config.toml
encoder_arch = "convnext_v2"
model = "image FSQ autoencoder"
dataset = "drawn small creatures on textured ground"
train_examples = 203450
image_size = 48
crop_scale_min = 0.8
horizontal_flip = true
bottleneck = "fsq"
downsampling_factor = 4
encoder_isotropic = false
encoder_norm = "layernorm"
encoder_activation = "gelu_tanh"
encoder_mlp_ratio = 2
encoder_inner_norm = false
encoder_moe = "expert_choice"
encoder_num_experts = 64
encoder_moe_every = 2
encoder_expert_mlp_ratio = 0.5
encoder_experts_per_token = 2
encoder_shared_expert = false
encoder_patch_size = [2, 2]
encoder_depths = [7, 7]
encoder_widths = [64, 128]
encoder_kernel_size = 7
loss = "mse"
latent_channels = 6
decoder_norm = "groupnorm"
decoder_activation = "relu"
decoder_weight_standardization = false
decoder_widths = [64, 128, 256]
decoder_blocks_per_level = 2
decoder_block = "plain"
decoder_attention = false
decoder_upsampling = "pixel_shuffle"
levels = 7
residual_init = "scaled_by_depth"
optimizer = "muon"
muon_scale = "original"
lr = 0.027
momentum = 0.95
nesterov = false
orthogonalizer = "newton_schulz_5"
adamw_lr_other_params = 0.002
grad_clip = 5.0
steps = 19500
batch_size = 192
epochs = 18.4
lr_schedule = "poly"
final_lr_fraction = 0.01
warmup_steps = 390
weight_decay = 0.0
adamw_weight_decay_other_params = 0
Rows from block 3 of the encoder of a small image FSQ autoencoder, named by matrix and row number. Rows with one number within an expert belong to one neuron, the router's apart. Each number is 128 + 32 x the weight over its row's rms, rounded and kept within 0 to 255. All counts start at 0. Numbers have three digits each.
After each expert's rows are labels from the 100 images, of 14976, where the router gives the expert most weight on average: "lies over" is the class under the peak. Only what is clearly more common there than usual is listed. The data: drawn small creatures on textured ground.
# router: router (encoder.blocks.3.mlp.router.weight, 64x64, trained with AdamW), inputs 0-63
# up: expert up (encoder.blocks.3.mlp.up, 64x32x64), inputs 0-63
# down: expert down (encoder.blocks.3.mlp.down, 64x64x32, transposed), outputs 0-63

# expert 18
router.18:163119136103128062108102083121092121125085104150107129136139090089090154120088162090130140127173127135190124152127140126226124115130123108142139101222140093097105126148087149084201167133154117
up.7:127138151099131120055077113116113105111153108132187138133139090154115126133129173132102162154176094119050160119161183112202134120132127202116119106158131086130168051150119169102134126105078122
down.7:161108139159146135130116135109106100086114159116181139172190117128141128087153158130156152019129092098092186158094121154143147124082137107154099133046083137121110084094109182163113114118139153
up.8:075113089120151165170027148135138192120160106175136132076128178120130151135167155138152161079123130116118167144105086142134129091157141155149107155179174097088087137092120081109139143112086089
down.8:165165071081166153116116151123154139131076164058109125063146096154122091119135103167140107109065074160102104148143155119131148080139173094140132115130113107140119032109125130168102144106182131
up.9:156168104194145018108081116085082138119130086139143139092137157169112115113107145104155153092140117191103126133092114141123085142117192112175122124205152102163121129120129139083138170141124119
down.9:119123160155138111104115188110140088119042091097164187083107132098101124148117079167154103078122111114157136116103105128144144103167101138099141162077064124074172156163103139075151091140133078
up.10:162121106154130083182040108120075131143210098124129142102101124124092124103159168110156152127172112072108144122114168151102148111110144102140092163138155054102091177105134180101167133151154148
down.10:192154126070129097151139106165135134152172116135091079198121112166163086099124092145128195151137137150132149156095080123104131169147148115081175100104129123154180135190115116134086190134143178
up.11:088107120150130082148073169129112082149116093150103193107182115169153119134173126120151109126211144157096090106152097127136110130144171147103082099074179117122159077124177063121157153155124110
down.11:122112155163121158154140116145170160147139113179146163115181100098128154097105106119172106077126081142133156130153100179200109100078134029110148109148114149100199122147115124150151170084084134
up.12:114161157162106143119077132092120110105157176097124139191110148113123112160126147145100136109126129163047129111081155150106168110146055089115144132167130120125094131165022160145111169142066125
down.12:173068135183106116148162160151093189177173087113113134195136111144133148132151126152136081073094173124135087132119130128187148146181114124104143189139104144111156073133115130081171151168115162
up.13:190077177109074065155076071143113121088091125105117140176154114164171117142167161125144145124104110119078153131151120137156070176170105093135141108178171100119081090121131172118141158139149151
down.13:131151129178160151073186116102179076166125154137142119178213098117133203127127166117142176105108110140130151139140092110155107122200091100157144149154106136150139098109106139144100145190113176
lies over: limb or head

# expert 9
router.9:062126173132145172126227098133091119120116078110158122106068120082090121113094096109142108171095149127144117145115064159093125152128121171061137130078126127130086149130091088120094117119150077
up.18:100103116142145154164023100115116127120162117134107148130162108133107112122134118099145083080155085105145085111124193125144150135116151102249097107167156108117160135150174113109135129096100178
down.18:111058113103117087140157115102128142091127130118187109093111162137117113077106105142106090021126170124100162206149125125121164130149108139136134164078116094107081193155115141121140085149167147
up.19:174104061159100176132046169143093148131132153123072126136146103110162096082123141127129181021101109133114104167116113119192149138153117099147142175096127104115111127116132125164147180140146145
down.19:136101107137186116193142123115117178128128198119146144160118072139112102147145077166135164113120187131176130120114065112174101091055114082153130113129106121098099120158121202152101175117128162
up.20:132131090112108158112021141181147125079122136117095132087121096114135179131121170076172127066125115125133143121157174122182165156124147112171082112135091094144170106144180166100141075109152137
down.20:103185124070087117162070113082155118094141125110133081161135105162118137160150077103164146122134124177135145122120155186116125174133167118135136097129137086184142093184098157080147092039107113
up.21:169096116097132150106078111073133104142126136065088143142170140145123093165092171134124140051164122167146160151121178108147163080165091112131159130139147071139161123082131120131098100118130225
down.21:191153109109146070172131184150118175172143128142114146143130089139132174110162149078139126169177137173141110115154133130075106156057132138085048122112115179140155089128146124126127181184112125
up.22:162099078169121139122036154113122159171154142125075119146159144118141106153119091195132157050120170117131126113122158065130078091107109100156193160126137129132121148159086154168122119105078123
down.22:152102134119129126185140120136116139132092127135133113144142161102114144220092134143162111019117204137147102180198144148158101121118111127084141148116142127141167113167131112118138213130153156
up.23:101075106145127124108051124081117085143127137089110136076190161164149085074142101135130150081174152129169128149099152127149164116151132130163117138176146114113185115152079106145151112137100221
down.23:103133096054076170112093131163179096103118124154120109137179141134149055117109141146104151120122147084152084108134119138159116126112095085170159079069123113156074151178085111095092132160185150
up.24:164018121175168132131107141163127142128183119128120127157153123122143144123126145171166092009125106161105103164141145120088088107125125072192132104105145147104140127108112113126154100127157157
down.24:144093135089139136196168100124148121123090191085126123144140218144175162155126107140171101140117162115120078152163072102108087131185095091148132117067136139157156133130093107084130183140114098
lies over: body

# expert 13
router.13:091130137155188168122231129125108102108148127071158116136089146089111102125091097121140117173065166125164126166085045164110142133098085160122144109103141133118104135115111118130083117122124058
up.7:121133154079088128108050094147098179180138152135140117185108114098140152171106114169141133043149184099116105119125214116137127094109158129128110154137149066110140140129156137106164172109084107
down.7:124138126103094087096032128073133137125164166163084125110103122074160121115145091103137076081131099089101158128118123138095194092131127124135075114087190099165106097108083161146141106104159160
up.8:141166130066089121150051119105139152138062158158060106140174133103112155211146193123099100048162129141120139077125145141064123106115148114129124135152143104118129111147142120142125169157158117
down.8:094147076116160126112115085170136160080114102103147125106128135121096129108146197123060110154102160124186104156077141150125126126144182143134138184072187108056120138160151166159117136111151061
up.9:127141131153091158117067146148104122099167175171111146128140108157120097109137126107146111078194095129117103058139136147185111086176116133143160097132147192133158049104176182108136155104074118
down.9:101155114180201158121167130150092150127114098120190107171124133155134074173151151153140088110160110106111164144140100108115059089133163169162080157161080175151084127143108181164122105155147163
up.10:102161158138132157147036197114175142139076155131116152125147114075123144120149152135133117084175093132116090059150166086036139152126119112140115122142117121154174158151125142125159117075132180
down.10:151123089140097080122100082140108122200196144107127150155099131126150153099123149143102066086111139134094100112105172156095151117158122082083097114079133057099128121155170144113061179111130078
up.11:093133104112146135106032081165127178130113160154093086137148154147125113131152106176100098105184092148113122139144215096145106149129113062119086104120111181103130155135184114107178167127147128
down.11:141137107166109187160135094114118131069156119153099097157107099086065118152129151150078082129131117122136104194126229140112109205133072166124150136091149128110136161112106153182141102110138117
up.12:109197170129136099131094135094072132112124135064130112116183100151087116114210178136133130107165130107123149133082168136095123063096158116163175129121125176119162191128147131104177086097146147
down.12:133114150107194108139110181126142143148128099168108156147124178092163033124133127136137092074096177105109159160145097159143116169123093144157085137108130142138117151136156036058107135129146173
up.13:111162149088140128161106146097109148136153175152126098137151100106067129114163168176133160026169108127075124166145121158054146128076108126077152124107130083144140152130126118100176117189156149
down.13:210121148114179109086144145106123119119124160155141181129131190174104092135130138115198111073148121128118178119125116138104074150167126140087123103149068163128088138126112167113162054179090125
lies over: body

# expert 28
router.28:083148163126168165110204104141093109127143101121160149101107129092116129143096130123118126204108157115174114174114048150116118162114106159098161107082119144147082141141071083076082106117157074
up.7:120118126111090091114056105058104140173124190135129143197162117106127159150135135104181137055166105122135157077113181090114149145116122123126160136149142124132203078130095172171103146124102117
down.7:129116119111121145106079088164089143162171119100085122142153081150085160170109090144065111056147070097119070123090140071202131150152158096168162100154094140145114152160136097149140114150114151
up.8:174120137123119151109084088145069102104140140107133133139143116105142126109167124145134166000156074113142202104123180140171173086116137176103098162129145158110115148083157100148138166137122137
down.8:133181090179138111114149177091104149095117114194121070130078166112166116219063132106102129141171183178142116153104078083134166144134144118138130119127133140118161134165154133163173164130130150
up.9:109120129118139073120046118161069161140134180144095138165192136154085151093136109116110154048172114124105110113119182118149135080106116086141104112172098138135156150167180152142117155150095182
down.9:143113141159172093162130167129138159107149111126135163146180087070138146105104126154120125137062092121091132155052083088164164081160136091155064135133143106117118168126184172081121078118175122
up.10:146175150154139133111044082104163151160143103107085113158159123113108142126109140109179122043174091099134155098142221137149158085109121118117101115103178151159172101101141149149085142146098114
down.10:093124148101105176152105133110163170111131161122142114101151088122140088080107175106029138128155126114186068090107131070145122166157169070077129126153114120113138102155186124154144106082111154
up.11:178146138118105104125086075099062113113167143153138135155157170159126088084120126122105164027163112111119093093136203133091127082139114167089171156112119149104097160157138147165144156139113169
down.11:105080207134124113145163150140111138159061172172084105108129065138184121126169134115086133114168167172148137114136173134086137163130098078099148124051126154122147100123178076148125163132134119
up.12:128137109136099171099041159093131143079140104086170112148157102096117140104159137131104155069187077125124167114093176155144133105086138203156112153157126140089147126082127151122131162120145204
down.12:165099157044082128141079124141188123154118156151079101101079119163160129176065140183145137119089092136102146144146136153172127155071162128176131098102144166140111121108120148108155118204143129
up.13:140124118092117108136036131106123145086162131085068125173151127124154129052135135081132177068152087114128146127140168142118144096180166124136076125113151115150149135118157185176157152088178165
down.13:129104091127103130167072138155211157162125139150115168154122145143142097224075110170095120114145134192141160126138103165068154114152134095143127125139108089163131125072125127068185103111134119
lies over: body

# expert 63
router.63:079137150140174173116221112124094103136133105117147137122101131107101127130080121123129119217106166106164115163100047161113137143099095165078138119100136158138083142140091088104075114122135074
up.7:158096194142138151138020121149159141137104118155095162148158125110109130078145143138124086070182063112122149068117198110149118096131144138142091146132158148137159149106092083136119108112177151
down.7:158159129143143087198164107119108088148119136113120109223104117094146100144103123156126133115131176132137104111091151139170140083089147137111137141114163123184122218124148073075101114094177178
up.8:158141163164111107083041151200142115139113148107046105198151085158123125119122138146161112063211127076151171119120153092115146124135147089152141136132152108129116161134114121146139145084140120
down.8:164129136142118106189101129100092131149104083051110098166182080113136091075099093166094151125129135153094164163126145140115148151132128079143194190158181107133115167134172129099102180159106116
up.9:166144126114128090141068089109112139171124141136097167154149095151090110134117162128141087047190103145108129085128169127167153123165088230192093128151153101118167146098152114105157109126135108
down.9:116126158125152183201119121171120093133163132110159061121149079109160105147168083124142136115105145091091074203100138175130181182147141129131108129083123105131069101102080161112130157120171124
up.10:119108135105093153099057136125106167092125121078101105206169095108143103086124109136132139067212106157106126164130152095129181171109150096152198124126105112142124134144091096186147162123153111
down.10:177146099150118079111076064127125113132127204106118078145147143104129141149126124103188154082129149104130091218122117133182136121160139165143132081088110141086145163106128182159121078154123175
up.11:125153121111107091114003091091132159121119142128106153182178127111159132186154153131119149094100099094088156120120170130135133152141096099199132119148121114124172079148111192175134111116165125
down.11:091098137132151072145116136129095162157196103146137159050111118134152135165127089105231138140128086102142115153132146117133155097145143125116088119137133124179197093150139141123125216113080124
up.12:104093154143108085150033127132105097052153147118115119182179126131118189053131160119138138078166169099135124120147150165118145119127113089189122127101151149178166104115164121097162153109153142
down.12:138077141105181112174148107066162066083082132191168136208119147166132147162072081154123088135123160117156159117152152110141149096104134094138101165105164104091128123082145164096146149100126129
up.13:103144083109165128130062182195145117175112129090120112201142132119112125118148097169153114102093050114087173143126173158112182139095128122166123106113136132127138097135100127148135149040177128
down.13:102218177157153143096131119139129107155222145146093104158112161058103138087106170125119113105111141079130182113129129123152121094121095187139161060099108149161123144115142113161120107124087160
lies over: body

# expert 48
router.48:098121140115122167124168092146119112110131090101152144123077138110119107139111100099155159207115186124187083189138035129110116143142128163090165136049091151116084120125143127144104110099166085
up.7:085119126154159054156047133109086120173113142170127100158165137162143149082132159144131134052141100101106150176134155145142138107086075086123150175161172152105150152112143149107148107103102192
down.7:149091148149115132091075118119099148156112183112112104101109074133123113190137131142144132089105092128092115073157177194146092099108095100124091092148170153108131172159095059101119136127194183
up.8:147117159143115119162066105125133071141142133179142140124175141192178121145133109128078145020085124125119156087126178083109153106113146093148120124168195122162121116097089129109149131128096180
down.8:133130107131126195142086128099117133097101113113117106082223114101100145097127146156149126116145104114101119129176174108108108156122139106104171233124156185108105146154180083139134125098196138
up.9:106147106142142058151058077152118135114143096157120120178164126137180180142126142133140087049178152102095149094085217158155137129127086132166118134136101105140155154151152077108153135115121156
down.9:181103125090111116160075078079115109128151145057082143169095127142178143163126120114136087079139106110175129063174169139168139123139172106138111117157140055114093115105139054151141102125134136
up.10:145140126143125102148058123083081125166142165147142151105159134137132083077172139136105149050135128133136119154117214092138135098167117086154076091165150143133195170117134074108187127140100144
down.10:137125097063111168166144131142107089122149131126131121080102152087112087173075114127109121129140113138079116085077124201134060135097116070123192068105180092132131117118117115094167118143129185
up.11:129148085102144124149074109158113126129117133137138178067183145108093156128145098124150137010133086162044150098093177119166113139138095115130138151139152140129156140137151135146157077121135194
down.11:183120119115086173121100134071152078164140131165133116151091099112113096181122168167147134018170142159130101119089119143154107127105132092061091175154133101121165163130110090149110096136160143
up.12:172106164098124136170048124127069135116125156113097124145165157126136136141131149191099128048157194144132120070124159102109116120111152103134101092167113074140130179103094139114185133135108195
down.12:070082152131114111141077127107133137140131123121074066106146126085149110182157124109146079119187150160066176128161117137110155094100099174100062197088106095102152147105116074116124117100119110
up.13:187153147163156092094112112130103102071109112137099132146216113128118160122138126145116127031137093130128143126114223131075146134125090150142108126154188106164114117118150133103185110101095161
down.13:156137097160167113153123083105096089100157144087134164124163174113142103114117146175124048109143164120153173142160165108194121153140133051133139137173168090079106152119122168087100132089077101
lies over: body

# expert 31
router.31:064125151118131154115145096138116108125143083138164116103097145096116115133088082099177153188103158129160102163124071152087122131109102164080139112068061126134084122124103079121079113078131049
up.7:115140156131107061116068091129152122130085099045086179153188139154159144130114109134117171051106166110087128147138180102122171128106142135126135134166166101070091120166123150157157130131115174
down.7:161142074102140082106078124091164152097146119152194097167158134170107066126102150091115107120162180093139117138161122139120127151117131120142128121139199077172152170074094167143182126134088184
up.8:129090143144081140112008132119141117123104195116118138176133153118093152131109131149119072088120143137117178117097171103121183140116141098154103151173195092157136111129121116175195109095136125
down.8:143108116123183183178062135145129106147146162090123129128101109156158177156143159112127174049134133162193097157126055159148140100132128145122140160065071116110105161182146128107082107135130136
up.9:175116135110143125130085193146130133116080127096106094147184120147139098096107126097037100095162081107122147106110188102112161167085107133206092163117123120166189119124161152169149116132131161
down.9:120171135151148133137112109094099137149117087098126120144168138107066163106114098117161104099179124121093165137045043119139183149140151138161077158124105114032135139123072140155099137161145133
up.10:145106160137113122141049159156120082111123171092088149162195101140137143135143167118098081079117110163138130116065157119148100098076125108152080150144169123074168121191090096133138093176143163
down.10:208170131105136163137136126121109134148071149165124127142187087157128114111111094187133089103070110175146117131122129112077157162111126136055110139156134177161092115197149149157101122150129199
up.11:142138093128128135097034170144104179080109150114112189110149115154139130104082124151096142056183144180172144137093191090146128143089142073158103111136156167120137128108167124159137091143103150
down.11:176098137105181088157128128098089070112113153182139214145120159134121142158108107106142152095110098089060109145150043142156148094141164105125121103081121108112107068139141094110141118160081117
up.12:118118133143121161099036099150143142109096128133160165146117126102121099128137066144129109039153102132084102187125184056127108112149149126163112116145165115137123149181140119137176104121161207
down.12:148162094122184168145152142112154161174155116080145118196080097112173106130146111091091195112118141084119112158079156090133163176085096124148148101089169149161153152166146145057152131112109112
up.13:149142112179128128094073148120104097140086145154143194125141091176130087097141147198077100062141131075124130123128151091138141102122110185140073132111150125105148132109171133066197117158156169
down.13:145142095167146113121091134048106071140162093110113083162126115149155093137111120164128195060084167144100137144161118156130150122177107110137162090134114109157194162188056102129155130109124128
lies over: body

# expert 32
router.32:089149175125178174145224112131118091139125110124162133121136139109123134152143130122163141202075164104193119168121074169109150163095125181123135140103108157135093161155094121098053118134125092
up.7:139156095117124137126096126130124138138127162187101134178102159107118130096127097118105116056218126193145084109161171093097097094178099126077099117147133100144087092109140108145174175174111180
down.7:205129140162141145098163135169151122127100113145130076144122074155128158085156125113125088136112090152109102118136087179071207095124073094179134081152194140132087102145117155144114120083116090
up.8:157123113154102092085051116131109106152148145160086117179169111142161083172097112096123094049104115127106084146084172155128173121182157140133154127169159134150119131153081118196141166093148106
down.8:148136122118115084142091101120150136136120119137111123109058146093157097156193100153170103172097129175115147129122107169138169130104093138077056132177105148150154110172201155166101211142130152
up.9:115111117186127136162087177165192160144189131109126145094104124131091147093128107120110113118134099151047184150143136103144133100142110085177127141118144104212120099089096085127207152117137103
down.9:179129168116073086142071148140132081068119152144113128063086127118146104121175092058163124112124057094141116143091106128121102128130110170166152148079144165125133111097180111180161153137088135
up.10:146086159117073124143080138100119143101150133102100129141173107162112150180145103165101141094187116127070100145135162099154069159118149086173180128161068063152137106159153129138205120097136135
down.10:194070090169161095144153140084138160153100116203069073158110150088143137134180096142179142119116056103157090141124120063114132107117127097121150171136072116149119162114137132157159115130116124
up.11:145056160114064143171052166082141150110142140171077165144144146141122117089078079169142144115170126107138141115143157088131111095155096106121119157153126104097115164188128089105188099115125178
down.11:109127089070110135123072153115151114167185082078134113135101121126178094154145096138138188158159089160127112103161121125098128156115142109111085032113084112128149144139048149153153143101078143
up.12:151098091105122118125083156118152158129182085156099134096167079128118119113103139123125130071207094223163101101127142125134122161123075075150106136133148143151088149126115089157210127096123165
down.12:135189082133093138121145108156123130090140112084077132044155136141115103136142112114161078164162085118119150114147148208146177085133116137127142078106093202072107122130093147157123139173083135
up.13:142086139138109106082066133134090117066137135157091137098199138155141178133114092125181124064117188130102171148086188192121158131130111094119190153103156129118101135147149108078137128105135165
down.13:099132103103128102116092149097147130158111151075132159200137159110156118109151144157128133062160182143176109196130125123144087141185079100172079118118114100155167119114135089132126165066180180
lies over: body; limb or head

# expert 56
router.56:127105065163150095151103215148094161109134089197117115135082131119067128159144107128099146154170159182070106109122123127112062111101157136153076152161137088162140098139098104099163118132104110
up.7:134104141133095123174125098116064184109148194135128087083132106080092140202134122117147112103156095098110081062131188122102169162098071114153157193163159108126128107165138131104144123153114142
down.7:128176136113050116112132038107120153141162156144142108119159120170084132043120113163079080093130093098117190147112126156169116153164110168136167168162123122156136109129108086120107105151175132
up.8:149120127179174129132066085119151135127083133114147115152120094120175092109123123140101079075171087150129132152144207150094135149126084146116124101177155141133230092154115106137123156058130100
down.8:121112118110103141154140185142184144156128105168116146170168125105141195136119150104118160180168137080124153195094130154168111128107156160202059098141140134179161106152125119058119178105128127
up.9:131115160118107110101105110213125152151110071125093126202140104110104158137166090084118108089167114169134133160130189069137089151127105134148141069147156083135142103170115138102141185074174126
down.9:156133111182104255145136120130171162105172127132121173095131138103131148102175122129120148127132144175147135130109156126106092117107177132111148113184158132189133121074138126163096143099123133
up.10:144111097116123127089063149111099142104176124152136166093061106142120166112139130113168148113120119173122193116103212159083174114106143132120098122145165127074094199099124101103199140153137104
down.10:076124174111082091146124114146088116155178185124058123149100062133141117101100087154180151121147107097095141176119124193123100166138170140186150125066137107108101066131093141112100117113125129
up.11:118150145090163064154136131145086127119122182125157088088171177111121112105156090036093106075125110121139084133129131085184144122140173149137101150187128168151143105170154112146184082137113101
down.11:110122118147122168088157113117141191089165126096142130147106213125140161108139126115135140100082119109044109129143156125131133124078103129185102133121178121153144086065105104166178079125200099
up.12:155150102156138170192054129167073100100148080115096101119107122116073169121142089166144074062105092167085111146153125161141133117125098168160172093160138153117116096135125089126139176133163169
down.12:141080155135123139146127150150158108076060091155067124118124084142151125122075130124164184165176119127149096152117112142157140144047116115140179094099168101124138087070086170092158135072112141
up.13:157065150188151078138091077120087144114160073150106134070108124110094097137101140142136148093157148147169150083110185106121147123099076069102148149186106145150098171118137128153168185166137133
down.13:132147194156133155131145116102148074132120135078069179137127101116113163129148119163160164126113105149146155104068119125107104135142108227147155137097129115128143179174048071161177129093114133
lies over: body

# expert 45
router.45:146171135154177166151189116088120152152156117093123117131175135127152157114167146141157091120116189059145139079102138114127156154077140133135095162198166148122137169150140151205099120161124196
up.7:094111120118067115125074145133106119143110188090129129135105134150167119098136066130128141064170122153141090171073184145152124236133131123115129117166105092177120151104124083138176101152150155
down.7:124132100140097190126179107126155117140098145160102086126154049109167074096131131066079119164136107088104129107062102131170124151068163126109113090118201168099103136093159118125147125148166140
up.8:096082150087096137135062149162104093116112091140121117141095178164088099089162087109125088141134166160113155167140173119189098134110116064172141117135110118101187143129143122151194105142164195
down.8:104107090121146140104149142075081133157160120097139137161103141161069108106113227116184137124158067095108143123089048102092180118158159127135107115114128111108170078135112157119121098099102171
up.9:153126142166099148075065123123085092130104176145093165129123058112079122153132173101122162094134132143162118137191153105143151168150178089099093112148132159129063143150144087132173065087145156
down.9:146114145124162084180131155145102068056114179138097140106113132090147162149148152173098130106157118168151140159137099079094199154140117126137177124100154127150152084099051135129188110081092137
up.10:095171181088197115108089159124131144123163131164069123085141137168117111154190101150125124050131121156127138135165170092129169125143126143065154119079087112150161105087153083179122123116173141
down.10:123062135140135114109122128110159120139086136146110111120106042138127142134108062092144171119145153085179099141099086144166110084143183112094048117165194128139166190155134099089104121149131113
up.11:106095136083091102139075163155131104156017160111109137160125096156088155136178141076134142096135123166113146127144072087135121137131140074144162103142116148124093185142145149200135120123169175
down.11:120095152138106138105096097100184179084167139101124142159093128133103152134161126113123177087124183127180048117105108128108135077154059148117171163141078095180130134143134147129093100074106178
up.12:109153129034123129133102128158166147146142122138118142220112186143102185079149155131123161077110138067085168169151116134112155119071133107122115116118122132162120144076104107121204131103157133
down.12:157071134148169130203122098095143104094086141119159139112127152113151112126112183135079084108124110117158126186117146164177162105089174077124115154110190115053138088127134184174115133087108121
up.13:097079197134150173127092173106129109067112125134129167150128162133151125097097132158166075125114119108097141123117164150118105141105141127085084174137185087131154163101141136120219079121090195
down.13:114197167116091151146097140122172143146151120098108090177119097067103100105134152203171117133107123136116102120113131116092162232078136132176138132161170090088122152144174138117151144093151151
lies over: limb or head; body

# expert 12
router.12:086151129156151173144169108073129060124127103129153111107137162141094103152096098119173134178122175139192103159116092167114155168088126161129120164046090172146145115122157128176101116120116059
up.7:139123126084164170179017122124096123169132128124092139114110100120113184125168141131123163114115089108085171099103187065167116131137171098108113126175117099104156131168109087139137113134116196
down.7:074140152127048139166097145183093143186121172112104151070152100143115085182104148103134076120125091114114144166105137079136164104127160090111069127076176173098134140082135151141109147114155117
up.8:099099116070125082143054085123095119147150166115166097157141125146160180139118142146132127066143112069134139138192161119094075116165165130163092160179157158114139150117136057104155115137128185
down.8:143152160107141070179066133095204066156077146157150150110190125187153122142122077131131116121141114107132172083150134144177105138123108084110141145129112151083077167089111097118106129075156117
up.9:105138098131165113185089102154161151146132142047127115153110142154129157095141144172114063109176046108116083137155160091175122112105129106144097078117141079084137136142173134154175164152100172
down.9:100183157165103108154136167124120089096079171140154102133060078097115137202152167140150133103061105172124183123121136159107135115101135132119144061151084132117153214157103135146126124133154146
up.10:156139148076091109079068072156118137123122176135133115132144115177141124141140133150151096081154119111072131089146141099130063174166138138091127149209153131141163126136138097074163142094148211
down.10:154105107099132179144147102121116105093098106106160127126155124103139146048142215167121185149133106093155108135078138180143162125157139047153086137154150148127084117130064114136098097138130185
up.11:142107096107160145159018078135112175137158147131111159142129165132158128097128091203114088059136090081104146136098147083124102158104135118145110104184116090114164160116143110135174153125113173
down.11:150127101123194146103125101134136095101112135101139121085175111149128111161096188186038118122128158106095095098132096143132135121100076133190198167074157116130112116100098110061124104109101103
up.12:126129094130146088127057063149116177096158159098105150147119118130107155129151103188084091105162078122130127086143188068134150141162143152112116100173174144181154106132117087136150149078145193
down.12:091156116083125147137147105090158150148113081148124084158195158154200111120149149119105120104151103159131112192131126141169139155136183192086102126134158063145117116193145153127141080099101188
up.13:103101148091126126112057090108110122099110093086137083149127094158177167081141171149093156086189093157120097139087179143151117139159091126154142106172193142098129150107164151121158145079138194
down.13:117149165192111153119113147112194160122134138122091093136154066083171143115086143161108150148178115030140114130162124175098146158084102134175149089137120152106145139114076170081118141127108174
lies over: body

# expert 55
router.55:202123063132155163107131115096147163127142130069111090172109131118083164092137103117086133160106120065150143065092171170101122154180054129119120148107197099119129139134114115130175140144101122
up.7:057090138161098153120112101055107136111089149117078177140152135123113135144113157144130140061143167060125169120135141099136150105117127143094117126176117173214191104132170124098173127126155095
down.7:121117095111116170120152083057140084124098101152116123155168161127205088130062109107136125156144091087130148125150166106154102111094108115183156121159115116173144110054133120113180191093097159
up.8:187053171123109085114086143149105080140156162112105137135138066097141144088126140124127136115137101147130147157144138169059152153244155079089120115177133119105093110136099090133137118140131150
down.8:125076102126193138102144152135170099047135083079146050103126120097134146100101152133077164156078156092092099127106145107161151140035094135115158117139081114170125127131112154094113133124129122
up.9:126130097072112126118064122173151114166143175162147123056141150136100187108162092136157152067132147138147183188126138092126146188112114123117112146113141121158127095128142153028087096145114144
down.9:119109069169162102177107169135202178104075116081111162144150167090138155060136099151123182106135155147153087109153143122123140124117103115159099148106120112140128178080168157080140162191117153
up.10:120141160122145096147045093133181179117071109136057099171119105098150120191139124139198126115150136138136155113112167082162149093165094163135086131103155090117087169119146192122126127137091118
down.10:130230161106092079143157103120085067135096040072114115134105115121087151161116137150170157165155112125093120169122148099117141155112131181122121136131183110154087164131121141155150147157176127
up.11:140103081081082128081115100144100114111145116127101137102092159143161140133123118141124138113162107130106084068141126113149115066177131120084109119164133190163107143126145255145163175130111152
down.11:127184157194100119108141124156096099085172129144140116204198119121108062122143192151124122137127065146092199097119076136109145159160117144105124113111127100149137153157098127098171074130134126
up.12:128129075114100117085117159104097186105093127166150100110176106123150157136134182131112205093121123126103124100146203175141146136176134102147118160108167112160108134084160201126095104068104174
down.12:117107139120137129151090094055139160120143145179194123138169110111109133114112158112135105172153136061118167057125196139125139079111100142113228193158115135118104103144144138098114101128156148
up.13:120125194103088131153044164069156099144111180164093128066149110178129151156159184142129141119123120125132140133147150132175110139087104081127105082134084118172166090159109108132140129100094193
down.13:137157140096109131144126117124165119134119135092104131118135165170143132105094103141125096058102181155143078156066127121052107091193140091071091102124140073122172161159155120153169134167200130
lies over: limb or head; body